config.yaml
dataset: "rendered solids tumbling over patterned floors"
eps: 1e-10
batch_size: 64
decay_fraction: 0.3
Rows from block 2 of a small segmentation model, named by matrix and row number. Rows with one number within an expert belong to one neuron, the router's apart. Each number is 128 + 32 x the weight over its row's rms, rounded and kept within 0 to 255. All counts start at 0. Numbers have three digits each. After the name is the row's rms in percent of the matrix's.
Before each expert's rows are labels from the 100 images, of 14976, where the router gives the expert most weight on average: "responds to" is what is common among them. Only what is clearly more common there than usual is listed. The data: rendered solids tumbling over patterned floors.
# router: slot weights (model.blocks.2.mlp.router.weight, 32x160), inputs 80-159
# up: expert up (model.blocks.2.mlp.up, 16x160x160), inputs 80-159
# down: expert down (model.blocks.2.mlp.down, 16x160x160, transposed), outputs 80-159

# expert 11
responds to: red object; its colour: red
router.22 122:154080118135133144070119113071037150173122135079076119185126141173130139169151168149185119136141149074122195139158138150144102131188105159124124139164185131122092118157083131128038135120111103153108146161124170125131140130076090188145091115
router.23 107:164077130145126141192147116102174140138142108110104098146130112138161121161027124151091104122203114086086150083114100123128154143096143101147152178127146094107100078159165151126084125121136140140148103190073141138125192059114173118104179167
up.0 131:129074104197155120142143152120151158130114146127122137103135132141082136174108129092103067178142154173119111070121082197154118076138124120128151131089133104141130064099220144143108124128144096112193128148086136126186146147129172098097116105
down.0 136:112206047125154146113093069149079113123148126104085133078110088107115137135165127131126142135081113131119099132175145087153098085193139164144144132123072121144081163141120154058178152128146151009107138108141149120156075143142090114171118119
up.1 128:121180133102144149145107153139132132198145153173130114103096098132134122142134133174075159118151105071153102199174189113107185128127128127131116151125147183081090150117088127128173104138142169129108113121155116089069114147067114146102148118
down.1 128:125080171111083125099146170124108165081154108111136112150127137122170133110127105117151127138175136121150168143113152163127149175125138139079078080183099123089166118122144107155068131041126138156132200127120178134157179071189162137161177114
up.2 118:182165104072156149059142109145096117122133082099146156112118155120125100105159072137199107089088125123124153144146143134099101109166177127181133108200110124157100181148122071095146144121119120113089156081177130127102139141163128106149121120
down.2 123:066133114135094151090130193083118191113104104137090147134146130135102156108138126132087148169129174148134103135125150190151138155086083139159107119154136130126149127105148052122163104154119157106102144160160126138142067140077158104084062150
up.3 112:123106141180151095061118144087107137114128095100134145116160119153162132125155094156189090154099140155132147161164127146128088121175085158095135135179102120135103162130157134070102129122119069138114188131160169097059130092162146089109128129
down.3 118:108169113075120173132139151149147125164107103127086146062102137109109159095119128121084145114122183139157120119118184172144168155077120120150139100113157123151130165121096045131221077143149167058118110123138128132155095133076130120091050139
up.4 073:098135160091130104087112140171104117108139147168148114201101065168072150106196161109103155121091141168135139129068129104120147159098144111110168097160107105146110111106128161104120173089071129191081109096101128171120151196165097083117135169
down.4 072:213088165109085092147131132126133114169147115152172079199052156190158123133122112119140129046237139119140110090051149133107140128122145126098112132143140128104109118137111179152103077140121106207131111135120132194127190113131161155137146182
up.5 077:189136096147143116131067153180111129137162164140122123083117146140133109151103120137107064088168092127042126164039180148080145156054115120143080086076171092104139070124164117146179145094127120128100063120116165119173117134081072097125161205
down.5 079:140135159155149090144089113121138096137104149136146094145080137119177143149104143138147168116140133115121050124157067107129116074150181158071162128081091186070026098189091178108120093184134098127167105186112109140095095101101132153106101144
up.6 100:244132131090101201088154110112096136066116117091069111125147149098130156083152096107147079122127160131108147124137149152128101105143145103193074165179114098139149149163159119130062118116112112092092147106130122142166117131176135133165106120
down.6 098:031127089163144135124120117092114126128150147127080210130152112128110138089164159116106163156073163120144088149140101166167141155110108102149131121137175119142156109106118062124182140119108139014064095156122086098174020143108114107152079171
up.7 091:197123133086114097112143098124125087110163087135166127145097120123160135122191181083090165134090156169107145148109107138140122087137181154130080100125108072108096102131146154081096171125119152161119106090160159173125101151166138123140068113
down.7 100:201087197078099092123126146170137121151107119173177081170097188176189100129113096117143103053207114122133139135111131138073156113111143139085110099132138141089083110118143136156114115134139076224132154123143096183075225131112161136095167123
up.8 074:116123130085122100136043126130128069178224133112115045200118097146159160106169155156148120077092176131139134147101166125169095134116147141133153146147139170088167127161073137116092156090117071179094142091175101096136081089171073167080126142
down.8 089:151134193082093102169168104131157141144134034116220132175081172130132120143096124147209129099164083117103088150123111169126185117136139079107111097096165135148080107095126142212126159174127136154138094089162100110111215122105147136130152121
up.9 092:175101098037150166093129101119075143092136122121129146141148150107126149078099105107149099106161104146126183101125120190069104155125170142189140094167121103074106117136128114090135132139140127155109103097056202173178151116143129122146149100
down.9 095:136139087143055117163111124132190126157185120107135210181168161125089132081087144101110162161087142126103082148112136143168123094090134143147092134133119166166047137157189094141145137130095159107100069166116091119133032145064101175160119191
up.10 130:139114151145141111073100132084090133088130143096080145117144163171116176145210197174179164171065126116118131167125166134109071123179084192098159119122124102101153118150101134092079141143137093111166180131155103124081075104108124129141102165
down.10 118:107104084107103173142125104179195132148103079131123168123117117059120138078092090106072115093106145124114140140085127153138156119079156079167134083117160111167181119133090128168224111120149173113149126156117093075155136125107125134119141168
up.11 083:106125161107146062156145146135174100094168173124146118190068126122123152113208190108118163124100158159174109165104142140146130154103141111054120076152113115144145093093124150114130165140109139150122133102124099136158126187161089102167112166
down.11 079:190093163064074090176125162169143092102133130130181095174059179181181171130094107179186136034202104114113130141078135159100138124081146122120089115124149126121129086140058163142139092132156111204158135127137109166118140098107142174079127151
up.12 121:144110151100089093179141124144104155089144190135098102167132151092151136109065148064092132068154190105140114157067123187149146153134141122138131130138162096159120083147109117140097106123144114097135080152118165159191103115123110161142166140
down.12 126:090192100153136135161093107126173159107123106150110152125134132085113163160130190136103135149092024129107126125155126085126135110146185121139118091095118137129094136117168186094147145107104103077131083110165078042128119127106115140159162095
up.13 108:109115125187140147085097166130116133113109118149117157139139166138132131152174089159136094172088138143136107142212110104144109145188085147082193120176107124112105136145171122091124158122123123138160181118163180079079088098148138168102109133
down.13 100:161142146083131141124165193132143111129105070108092110112041146119182146132102119139124122149190173156189163131069182102115142153097132107130105101119098162134185115161083131154187040130140162133097164122123138191149145107122161111095116099
up.14 081:114185170090124107133117117170149102164169083093149065093127094114091148110127114122131145060092158214096081130097128119125156120089169108143099090114121134120135107115147160122172120109078135158092084137146105124167101159186099126128163099
down.14 093:213109206107076096156150124150126116113152113182175101183066154150185120146079108135129132049210139121110169129061137127111155146106138142119103084133127134110114083149127150183128089172098124189150133140156089201111187084122154137123173159
up.15 119:185164142032153089100182118121145138150173139129162168115136115130131133070113084132126119136161157160138125118206174133112180124142160118150078183115108122140176155117074148129148095142142050121095110085138039137110096081157149110109153099
down.15 122:062162115123164180149120161111077173063171122102073097107139109129110159136155141122113146182096149123132122123155190172191171175129093091119122108148112116147132194097184092107105141115151095019072142130115199081139111195167122111133129107
up.16 129:045121149140137136198098140156110126136131058156146118136098101126142135089065140080103137133127130131101109176118174131203151142142121129089151190084141113146141228128101089173133134137148142129123085160129116190142132072108148100095142150
down.16 111:163090115130103128137146124150178158141101169099150112133135185138197106147184073127139115126139111119129085105169115067140089106120141107141102099175054144116054128098122141105128076088133154095176146094130141089129161167108094142183184099
up.17 097:135146202114098108079151112164137131148195102123164111189097081130115073123141126072157141137172119135119126080172083140210146165093102114084088100178092004152162180129169131108116132107085121136136116131131126162119142156159134085147143142
down.17 088:130105164119116119229154110100143122133120092146159151122091145160154137119096164186131152096100102102122097154123113125077122104127150193144169123065102165129113086129137186211112083203132105177132117168198095174124144104111164115118051106
up.18 079:115148152123112133106117198149128109121135101236146097184108150121149108087217157080075134128059111187163138129157144183162126124136149119126121099127082103149156140082097140128179152117121082184151132051111091151176075159191113125127143142
down.18 107:191098173072058077174104134144148131158118097159188104195068168156180103114128120126160146028172119122108114149088141143096129139123140116095119100131163129126110096100111172182097147143119126194151097125161102181083220077148151178103167164

# expert 8
responds to: count: one; yellow object; its colour: yellow
router.16 082:151153141162155054104120095100170141105202155118097112142123105144159096145134134142097133163120146130084126133163125124117197124123070144078079063106142097156193105122137111142093115091158108097165126150072100157157097171126095114186161131
router.17 076:179188112108168152174161132119150123089186135097123152141126098124137124148098131125086194175140177157060140113188161100075152164112155100170049128116058128139146137115142099133098108124159130094125148098107102119177103138133148121151212113
up.0 073:109123147043143167138109111092168135109162103080087094154142150184211157104147142146142110101100139088092169105140134082184129115138160152155072122157136056095096099201114113107133161112128079182151196135161125138144150148151111165112107087
down.0 091:159129133171152184096117136116134160122113075170097110137147105210087083150109101102145124161105084082125163104119137141097082116122171106132178136095203123135069096144158156118133131140120125154160146127134105156127169155109147151108117122
up.1 133:063067138204102086110079076105140124144114174149099143136182136123120170077086162081052091169095115145150135122116093149151116122113135154111217063108147066116168081154117134122096149107121085146162163124118085175144149133126076131111089152
down.1 124:185121125149146173146129180121140112104068077121186092124141176127146100190189088134170140108126113108133099109075117141129060104152142127123085188178177167119050175113127165113125072143161148076073124093149198097139112111176162143123143115
up.2 115:096098098075121087162154134115116091143110129094103150136076090110050120118050155113075203178139158189109153076158139173131044125136182138133164113120100131165182136109066144083128129110128188141181152074105095209149095115155133123122145104
down.2 106:150092131123106159105149113155094170119126085118175084079125203117176112119187097143137098100068136141175113113058127118117146161127155170094138182108180140063063129143201131128122128182116038103121099222169156124085102139147127073138128149
up.3 131:121116093150112107129137151152105135148083124086102105120136141112098146150156111110183137123110088131173129131088128138148051096140138113141209108154178134117118064143159145107151127151122130124148100070218134141112131141116154125076079092
down.3 110:137163151103152122162098082112148159124179079138181132137113126141167115094142175134092176112204138145093116162093184114104148167138182131041016149086106110090136143091117112190128083123112131125082115162110162157117127100093099096197161139
up.4 065:117098173064157128153110150065084109079080136157130142107082118184123154140104145109147093098086167131149191129169090122166060073138103116150206122176169129090107073157190153086153142085105160151132100170169132142138139110123100160087103173
down.4 109:163152106163157197076130147088122141127067093162115100161154106218124093170122084098127089159086092076123156110125120113102114124110156127157203120089189129145071133129174126133141144142140132134134131124168084124128182153098157133105136126
up.5 093:141108155107134133165083116084099086154113168135102104104144121197112173140084145144113153082072161081134170136150114119167106102144126129118135110171113086103075094180195155084104153085105159154152101148126141114130108059202075144114142154
down.5 097:175141128150131191124131166101121125139101068160127105164160119227119095149133083097116115115107132079094154139131138112087098109108185060170145131096193133108111127152171118124156176123137164157155132143121093175104189131088151139121121150
up.6 092:164151137067131106132097084119180132120170138105097116116122161147156179125146155138141059097061181106085167080120119089085126085114135102153147096188160114102065084168132144088102138062100146152166146191159131155131101185189116159191147146
down.6 068:135151124157132165091141149086144144111104096130102117171142071214156074136104093125155091177121109076097167142135123125078100106085186097130171133138170094174077115113161133105172196148112157143160146148125112162108159159124140090103138114
up.7 110:141128139156126135101103089152129149096108137143115125098113123122143093145144148132152118136103177104131141186035115066156183087106114100123101155096171114112142049217153135122103113135138165108097067201153137144120103194097097069156103122
down.7 105:148107142120126054209149095190153085140139141130143168140124168095134177099133166123092134102117109185067089099111127117129093072166121132127122140153076184132104137101102133128140083116087159093136097086115115109187102116155107169146176151
up.8 144:045088132143114082103090087169179141132123183202124142151168153141097168083124143107074089114112101130159136108125113162156110131082089184093204057112134126162126118120145106124072129123128153131153135153070109101161123171149066161114175138
down.8 130:166120136114106161156101182139163101103098143124180143081108161094112101183155176153085152125114134133183084090141066132142062067178144098126114186175125135112097156130152190086148107157119145098102148067182147121100109084164165123157081157
up.9 084:122142162042116097151100116116152125098157097121152125146074087170136194155092141154148192098123136120155172084198158091092060133133108098131152100157131108130130035169142158085138153118094097138135155161117159153134144142164102186134129184
down.9 097:143164130154144184085118153105132123133090091177109120141162105212111088164123080091148098150099110098109166118124122105119077126110147138178197137099199131158100115145179160105135135157121117157146119128129088131121195138117138123098132137
up.10 082:185136135083175148167085082088080101112138086088115134175097115098155143156079142117148189093119139114075135133098147113113119109165178118184128141166140121132066043182124118081085156126093134166105108092158130177182126190188098138163117106
down.10 091:159159111166116181090095135081152143124100097162097089138155112203139093139130082122155109155118075084137169093126137129111081123104137130143210116114184108149086110125172138108151134156116143128142141126120084131114178148122148137087115121
up.11 085:121112124161083117170112158154124139174081119187182107126096119122116127117165110119190115086183133144122119180024181118165112148121141088105112122109181114155092169128091131133142153120122089168108129182208133143107148151097149136153084146
down.11 076:160134110142127184079124134101108135125093057192114113133180137217079052128126098108108082154119115080117155099154110107126104111115170160127181137116200109115092111131194122108139155167122117081160142119141148162150165128086124114134118135
up.12 096:157100115161056162114164164162082125164112108149181133129129138064112103136192128066181128109181084122166140126082115146107135134110156109137172096163178122210133145123096125105152154118132147133099094101146138115120174141125111129103111168
down.12 072:112168112126131156146116118068159159111105086171083125162116079203114106107082147115125132145119139074042160122168120109107102118082167095111102155091181132117107119134132157131118140137095173128132117124127104148150174136104153125142143134
up.13 124:119154131059153154132122162167068144078098147149077158115149153135023130135104102140137168117081139103172133114152125129188073120125154127148195110179130133144127108133150123119128111128130179122123128085104091080107150094184114155117154094
down.13 093:122107151142098120179112064135150157141197170096175151101103156081171147110126188124063125127182132179138116145123145136144154139166140123079060162144083130106176143108105106137112100104119094063121149148162187165109075127146132107193078147
up.14 086:133149107171091081182117094131116075097142090119121099164123165095116151124147127136156164091088137127123162119060143124170088076118170108149154145207193118096122067161107193070137149113091150162140119171151121103089132152172105176200104130
down.14 073:157163123174115164116088107059100200117124106134106098147160113155151087184123104089123092112121092100127180096126155134140132154124160174146134147127166113151132108160188111124131150124117122122136143113182100139118158179124120106068129105
up.15 057:129114087157166115127104120102166088194093138149174133157117103172172161106146100081144121120164153154166169117080128133120103131103094094111082138191133145161115185094129165077114150092075094139126175140150124107043115110151182142180087178
down.15 089:145148117186145157092115170117129134103106064158102092123169116195133082121128086121171100157089094081134162091144137130109101127141150090173181123106194108119092135121171144102150156146122132122149121107126094136136186155084143106114116115
up.16 085:173096163127095158136061081135097126150155142160122084109127134151126192102131133111133114111163122035150170102129086102164116144145152111145129119166141078148110062173160188077123161082085148138112117172141161110135131117181097157126143162
down.16 097:164171123160136181087109146111122148130096073166098082146161119229118089161115084123169102128105120059132153102133132106102092147095138131141173133114186115128064088145195134115151167143133132164133112142116101126110184137103160137117162106
up.17 092:060126138068137113087089142121108110104124132114089119117101158177152140111124086181102097035108143170111137099132126093176151126122092165166175131158158147089104143142165123142165133099129095181115139124091137100095140121213075172099144163
down.17 083:150099168173126123111086091123103137142154176138130182160106114102139098122135186102095130165173100099176164106181098125129128092180133122141131123090118148145131125151112176149073160166136120085143180149179100135173129110118141168091084095
up.18 091:124124135074096133113094086103095103110110114140103144089109188176183126099206135122142068085117116151088082148098126168169155176130137154138064123095148084120086112113112102143135131136130099092131099242140090100162112178106053136148174132
down.18 094:115146115149196083133108145187161141114105168122101160102139153101098169160103102122069140157091147132145129074148122104129124060139054072141168139168104175148163128174129152121137154093079179179100168061141090118129171073112165153055101110

# expert 13
responds to: teal object; count: four; green object; blue object
router.26 113:106156122169152150210134116123136113121160121125113060121139106121134171106100150116127175118067145139091134201136150084105126116102102133128137114148130081167130104095196077090097145113136142120172174148154107140072128056184074118115104140
router.27 105:128184119126121169157083125078109197106118138094129079117143149111133138093165172177140154104166093082101129154085169144117119117121128163146096167128166073108099153163164090126120154123122150129066041103111157118138084139093151099111198132
up.0 099:088096145098133048103074129072169120107164127139097166158170099183136098135124081104125114151123137182131157041126109131117147205111147167148138088084151138120126084139061145113073122119140100157123148140067136137196111172113114173065154134
down.0 078:138094138131077102119152113143137189166106053115140095137129125115170151137118107112126143046117151118169095176137145118114145145136099107128111156097087137116105172057151120187150201151143127180133124176163152154099159124166138142136113132
up.1 109:173112149092070114148188128116146128135114117154134059255101102084159169155109164110169106083182110076106114118059100150164092129141141136142188129136161131139044150190118142106086130139130101146126088142146138190127135061114151175058143165
down.1 119:128109118140178143115127151094107138122095104153122152056128179134189127185125069099114138156111165100141091113112114103106132177153133164133146125113078107126129140119157120128141158195173111063193170205116123113165119107154131063084081102
up.2 088:108096176173096101091133000109140122187162068096124117138148120170112104087108151113130103144114125119097161082117136116134152146142166119101119143176169064156115125129108175131132167091109145161145098161145131102145104158123136137146086154
down.2 092:092144188156098131119138070139111136172167035129118128119178117162106116144101154116100154066121143127106133160178125128121181154127104118191115134120118091165075074049085156132125182166160127240159140110177148104125124126156104150132103092
up.3 063:146048166144101143143148084119149102141180124142146118184130069207135127088118184104077103177134128092111197070154091058167182125096162089134127132132131064127136087150127170095146149109107125180105160213160133136141128122138124146113140157
down.3 102:037116180127083138173115104103145150164159046132168113121182141133113126127125177132129164071112124101118128142170137134098154149113083123145157145104159060173074099049080138112150177158135138255181119140119136095133174149155083152143134102
up.4 106:142111100106140115126113137168080144102129146075123101084076195152083172097160170150120110154076170133092130126106150151161085054164164153112207152158146139092071111156163098142097130131122101107143126136178142154138072149147145099124055146
down.4 110:177132147102185175116136120123117072147094168176084163115145141131184123156153101056143083124160107136169165082118164120108116125128211124188145124127103157125178124146090169069137107144132104029086076106110099147119135131115141085135154147
up.5 081:094065177119106135113156088110151104143111127155132162112193118122087116082163175110128104122117102146162141124172124159148118144155127090127174147155136061143113097089133157119098170106054120159092174173175085067122140135162057179131114167
down.5 084:086132148145101124201118099122143148130137070121153108133189165135116131125114129095084121065077113124117116163134125120119127158082117114127160147087137072173093098049103141126138221164144112251180148163123126114117179166164077133127117080
up.6 077:140068163165118122093146014136144127135169170116164149163150091137140114157123162119105084162161113117149141141117074059162158119140133120082088080092152087092153038137097156150108157084087159159172143192136119125163120172141105125200153140
down.6 098:071143155114089131176119048131120144160135066117149149078155102132094129116122156146129177084091134075104155127158122150092169176148055131131119176112177082159069070090099143131141170155118157227195097124109132131147145120129062154145127129
up.7 133:127133122136132195123119132122067133116126095122170120105146148184064163079130099118131163152105117105093149113077118069098088115145153147084146135163189118123075153143128126061106128115115151139122112133101179161115123137058195086087175145
down.7 124:114128154130137065165128085118135144088119180124093101086095074141099116161156136177077153134107157182140123178147120071141154093126104136167162074047131105139151152149113123081158132141187105157170106104099043167157106181096064081108033162
up.8 103:080118136078144100121139097146089101132196119090077128133097142149089127134150114136135155101085154154135145119059101125096183170117153133135117109089109203087118085145108157142173118104165084131134185142171133144176092115146074133125092137
down.8 092:148140164117100183163083129111143126160107122217136107128137107102162126115152128096104114121123118122141098148143145122120055208097215122131164155103151132124105188141109120078127143136118099124146067152140094141077115142148160092128102094
up.9 082:075060150172130118086105116196107137112121135143117087115118159150129123127204153149095102155100140129148107102112169132160063124223183165121186151175156205122085138100136127129057126134135071121088151172171147116150135103093127113080090167
down.9 065:154139131042141137109115151116076098101116097120127117123124165134172188156151186094127114114118131119109183130121127097058143162147160113159101151138090142113198105214133165069144144152133111137109103095107095168127124153143141123099107081
up.10 095:142135152122135138151159081148091185097114146089115175069142184188096146101132123150129131187074136144117108096165152162132081135183144157083076150154180130176133077098183116155103081142135154065149103134116088082170086161150147124164149074
down.10 101:184140117135144122082097169139130098116110220130117124156082117123151110115135104101138090174173110161156144120096138114144134099142180103099126114156085177080202189191134138135104090082120136002065143114133126158121117121084160117133134169
up.11 126:163137103147122147121209136206080182098088158126146149078112194118105102153086095137165134189120135151106087145125120140119111086174118142109158167135136154163108091119172086153130086172155167073176102148138111138116114104150196102117136037
down.11 119:196162114128160165074092162130120075109124191139078136159099149149131131105110106102106065159135112142155134118093144109160112095129178104104099083166084162111198187146135127126108092106117120010090156107107122146115104149093164109124123185
up.12 068:060088145147113119094074090106130075138140107145139125167128086185162155096167158089135123139142128120152189090128151085129118121117127110128146124140140143133087103133132198102050167078073111180098149173122142140137138173142093167140081168
down.12 057:068105171135089102156105103125132110140152060109190122135137109118130161134126124113153133055111123095119185150193113128133106157107095107176127112116189089146106082084099155081113200159162077231192119121101119104112146173135092188151158082
up.13 114:107046116163085118096120140142138107132158144118190155154112103152115094099149157158080162155086161085104133156225142094130116084108107112128150114160127083125129208123121117117119114107119086140171165175127136147098128166100140102143059216
down.13 120:115078184129154170142171117111145147107101113093085127070115175094171140165138180133169116111086162136151121079135084167033113169117123115162184181131142119158169095149157160128128148120089098133130063182125126138125132129152116121151088122
up.14 118:144135090119140152139151109118107210097092171105112132082139184129112114131163120168116136175087123150075068143150094162087115104153145160133133159112157145142123149114183072159099065176188182030137104159160121125158090118131168084132147084
down.14 122:213138107121159140078099172141125078106103191137064129148061139132150133132141100104138072175163112156153126106085156117152104096136179120097107116157080173079192170165155132156111084100114125000084128127132110179144094139123179103122141144
up.15 100:080053133176111121121114136142121105141103090128153081133129108174115132110160114147133152118113158083148124125228167116172109119148125131159175182194136145121156166106156116118091136117131104156106153111152140082066171085145117153089062155
down.15 098:084136161071136120174162085137081130123161093102106153124112087081149118117130167145161188079113185130134131125139101174099133193116085092169099163137151129112138052145135140147154183145112134133184149140165174128147146070153118114116156108
up.16 102:047108120139132093137098075102130121092164108146101171145141121156102086093166128041076105114123137195117169102158116163133142170119136132161093077095111126134137070119090135112088148103139065146124140106136137109221120159161110150089121130
down.16 090:091116118123055109148120151134155185153117098086156088091107092119160176161129125156092164088186145127157100167139130117133117160121110140116138184113107116095078210111141136179111166160149161159173129137118152147120142109166156124162151091
up.17 118:138122120134130152125107102145098108088164133072131136098088207101135184114170140185123105145111145105083128146148147125099099087170194166124153100141148147069052175152158110081113128119128166104132128184104173144087099128179175104162089116
down.17 119:185121135114170159091152159081131120111065159196105127133111166136139079118131113053140119141134112143131158070093159156107116126101188114172178127131130178110194123152097129115136134137143091025098084133135125168143145167097139080086119143
up.18 114:114137128160140092120216152141082117114140160103187151140112086133053115124033162071112204171144152097061131112134119119098117120137126126081122112105137114099156084093145135142166105127134156148171108060113180214165131118074132108112085144
down.18 112:150108089131156155129071145129215143151080161122104142101139190133145132155151136150080111088072180161138104133104132155116115148097113149154177158126166105179104161124152096050069109129123121050100121141060089088122078170119163113121107148

# expert 14
responds to: count: four
router.28 118:100120214129144076124169130139141105091099095088145105166172144165136091139178151117170061125123136200148104133120078154137140130102081090078102107066149139075091113085171158150121144160086098143122089144138070088091123209197134122107118146
router.29 121:173145090136120143155118158144124104132146137193083117099102147034119159107097133111040165104183148111111145102105176149175146131162159124189141160135103122183156129140148103123140165062129099147130101133126200153170161093125101164137124099
up.0 099:140118070122126154112089103072131128112110163096108122164179130118211129128153137106133162095170118110116153208115074074025152090121088134135072117096142118117127101111101170127119131130137138141094150147065157134164097166143095139142194105
down.0 086:128180133180093078131169131151152137124063182099126126137114109079126173119102083094133203148089119168180049120167151145179127136100075098093198137203090125242122150094153107100152152114123144136112125086151113119083104087066103142143106113
up.1 106:125144115129160110163106159097106113112116094159150094097145159065159130135159138119101170074145160186124111125089141125108110119135140125112151154078110174170150112099156212109180124150125162132051034173135127119102106165191140131105137120
down.1 098:108135064095081130098171141118116100113106124120125144164085130132130189135133098117179128130133117083141137182165109177094126117135094142130136172182144078101151146169113162155157150126152150048142105124157103157137109077059133040158071150
up.2 122:133086124096127143129064082088178146170127116095103189153106147146164121151118114092151085158058128134159104116186137163153093135163133171162117137091132158097130238121125127168068100137149081112100147176080106137117115138028166139171126146
down.2 124:168125105109139133125096111170066178134173139178131120151090115126160145108145155194104164182154122061110147106160118107086096052185140156093092161200079186101170111170120152112120053099115152071106160076124148163142103082098113122123140138
up.3 082:146150110143116081058124117111127127146129125096149092151117163091136135117118155133109144085153139133120143184134186141089098177141119121089112120120184144174111124113085173154094136123098130121129145171148166113144077189095114143150164141
down.3 092:175153135153181151157176157151104165022090104140120083145150135122116079137135144107152132184084144157072133185150127112162088145116102104109110099130149089114196167097122113110156085155133201111148076118065150140119142107151085114153126155
up.4 088:128100111158057104098116074145091159126154134142070099158148133193135149132150101155131140098118080090159130101132089096200110161095034153079098151194168086155101123146162109091123107120101113105093150132106111091123117155145105087161122083
down.4 093:190121132112137097156141088125132133139119202137140147104140068068102169091076176090091191158163166148107150144112138128157142119121152144120112139121073144133218115154075131111136084075167065097134118082153112152122118155080161120171099144
up.5 097:132068094163110127180147088124095084136147098133163181129128132106136116192057145107111117171160130139095117143117143166144134142144145156125151111069148126179104091109113103133142177139105087167164167166134165124140195112091104136127102121
down.5 110:132177125154185117076182168102125167105085134113135089128161164147171150128108125124155121167138171162093075192067165069101066077147120091098132123139098175098109164142159127146129116133127189148149046133090044114158148074133138131108171132
up.6 065:137117094085108113147070101112115104234166137103145128123148108110137139156150122128164137089165115074142183212103106100074078179120131144129068131165127147137151125125119135050124122092101183212124164166108145127138111158125081144142107113
down.6 069:141146133150115181130108142098107088148118072111164100100168162056165123112179074073138065104149149181150137149086131122125066175100131120171110142150172108135104163086146084116175158094126132199120071157110185141139136107175125135118154125
up.7 077:140138109117098106084128130079100103143121118128119131145127095099168134145132155129128145081180119070169178150072117141079106226104127144135122148174189163111102122145098132083124163088101145162128145143103156137105136209111088139117122190
down.7 054:166105136116124127105146193111173102150084110154127143127103076054179159080134120120116088159142162178160121109100138142148100166124114123183180125138152134142105139126160080105179135062138154176133087119121159104110131153148128129131139122
up.8 119:175119080097175159121147105098100148158139143128103157102102147078144108157141086154149098090119123145140094201161116177074133068137171114178129132102103164115100132127100112155175115145160108117109136118143141090141113102098154129118117119
down.8 117:091100135165086080130074092175145174128154151111164130155111124174132120128103156150118172115102120081126204072136129078114144129124107146099121134147099120132115103151155195154059141114112123072144195138166113125132084142163097176120116135
up.9 066:095129130169111124161099122146195103158151153125177088147136085079194110072149095169136103100183072146187137150140142082105152117057139130101106144093130122146159159085147133127164139122092142163080067142141102071084122120117124123203135093
down.9 065:137111123112157177060135189131173093122133091143109107117174132095171143120167075135172066138143176149078165160097116120101114166110116118121133117108211135119134118099131082144162148093127140129110078143122183161192098099139157118120181109
up.10 089:100145107127113060196131082128102097112166132077097049141145099119085118103169167169061190094118126166094111160155110157117082168097136126098091112101111088089159096085156130100160127126113153123097140120111171091179125164143075131182166168
down.10 086:147098110126073144179140112132107095158100139107110119087109111124107136134148101129042131060173172097157111121144165120142145130164119075168118152166082103119141118144075117070123115114145120175204115136160121130165141183091131115165048146
up.11 102:134155147140107091124113106164121140113098108113120000137172111192136152115155128203137134088130125085136146087129069118176100114119077103051145134166138067112105140170172099066129101140118135119149134118145119129137173139183115152160151106
down.11 101:182145124132152150144144135134039167097126147141108127104150091086109144144131146145129164170155189136122204147108118076150143147117115120123119145122085135125225131156054165103158083113147067094198132115094119155137122140098166098162130132
up.12 104:157120111098123138092167125117092155213136180138156177133159098166110102171142110138183062115154118104108091245151152137074166155115084075122144135142140131147122158119087095179133077151171132116144167118125102110071123111086146109132137137
down.12 112:115098107184166111143066068123153172175130143126140146151143126154129144151098171156116142120129056102140164091119125078126145064143130149109118098094107164103148106108121171168092147163101084069132203122164120087190117124121096171091103102
up.13 094:068103124101157158150104209111102095113120137172122136132131137152213129146189141089129106094129126140155128160118110117107174158119101146159145117096113134134106130088118170162133198105166113179116117088083176130150180120150124162069181116
down.13 117:116172149126149137116134104117143112139127081128126147172138133125121145078127100083170095128168112162120075103178118176120089134105131124105147131129155082178086125059132180096149154157091151104092086119173107121112124059039143084146170098
up.14 100:128126089124153130146109148088098117100138121139105156123174139058132068151189136076125119113159142166133156111083129139076124165084100122166101114116159147186092068090190121098159131128134184139097127100127161049153085229223117119137120123
down.14 097:099109123117156174108187115141174147144128178149156155136088163143113152093092121100097186141103149070168108166188148175148098141144092103025180100169180099114161133127129136167148075135099147088123065125143173143131123118070129139125062171
up.15 109:091081140128145105113089100176168146113122122070080058138100157195171101166173124164132029130069111149159126103129097145192132142109104156124135119118146103109126109112152107127099142131147090131115126125097098117146135216178131119104105138
down.15 104:171115071128120121101120141126032139170133147188142148108125114108130169138087128156078176149167141082121191137118142079077136092158142166118143163136093177084247108209060136142144099103125121089136135096099121175126172104117112128139130127
up.16 076:142063108135159106119124096135145072192130188087132102126116161118121102126069184131129146078117065143162148190095110144089101125105141150121161113138156106140112072103104146081150143137075141159115118084119126120128108128133060115164104154
down.16 088:125150130110165172113143181126091080098087130126081130124162129068153138111135140101180133116131160193173121167086145147133079181080118094151128137127174158144138103107140094105199113090112193189088046123089210122163081090160137147108133081
up.17 069:141108108136141128167105118146117093124148138104126092131121122100117179146168096171117184140099154065112150167100108108134135128108180128179108137154205135146155068111109112083084164086061122162094164115116198097127137102143086166142085127
down.17 091:092134173144110123096163082128163138126098132110118101143191173135126118070152152071146162176118150166113112156081162126188093186149107108106076111174136125153079118119086132126145131116091185145143092149115123131129131106180069135182172087
up.18 112:153136044153144155127157118142027182097112160143107150105170157119117127133134089111122179129128124116129082143127130135126092110129140153128126174134125140127103142137180074134155094166180161063124106123137137074149057064135147109132136060
down.18 103:105097100138105098144083122124170167144140172103145143138102075166118149165098179179155139152094109077149176112195111107098163060157131139065153115124082126099167119179107149151092106160128101061137201113159073145136113157106125114089102155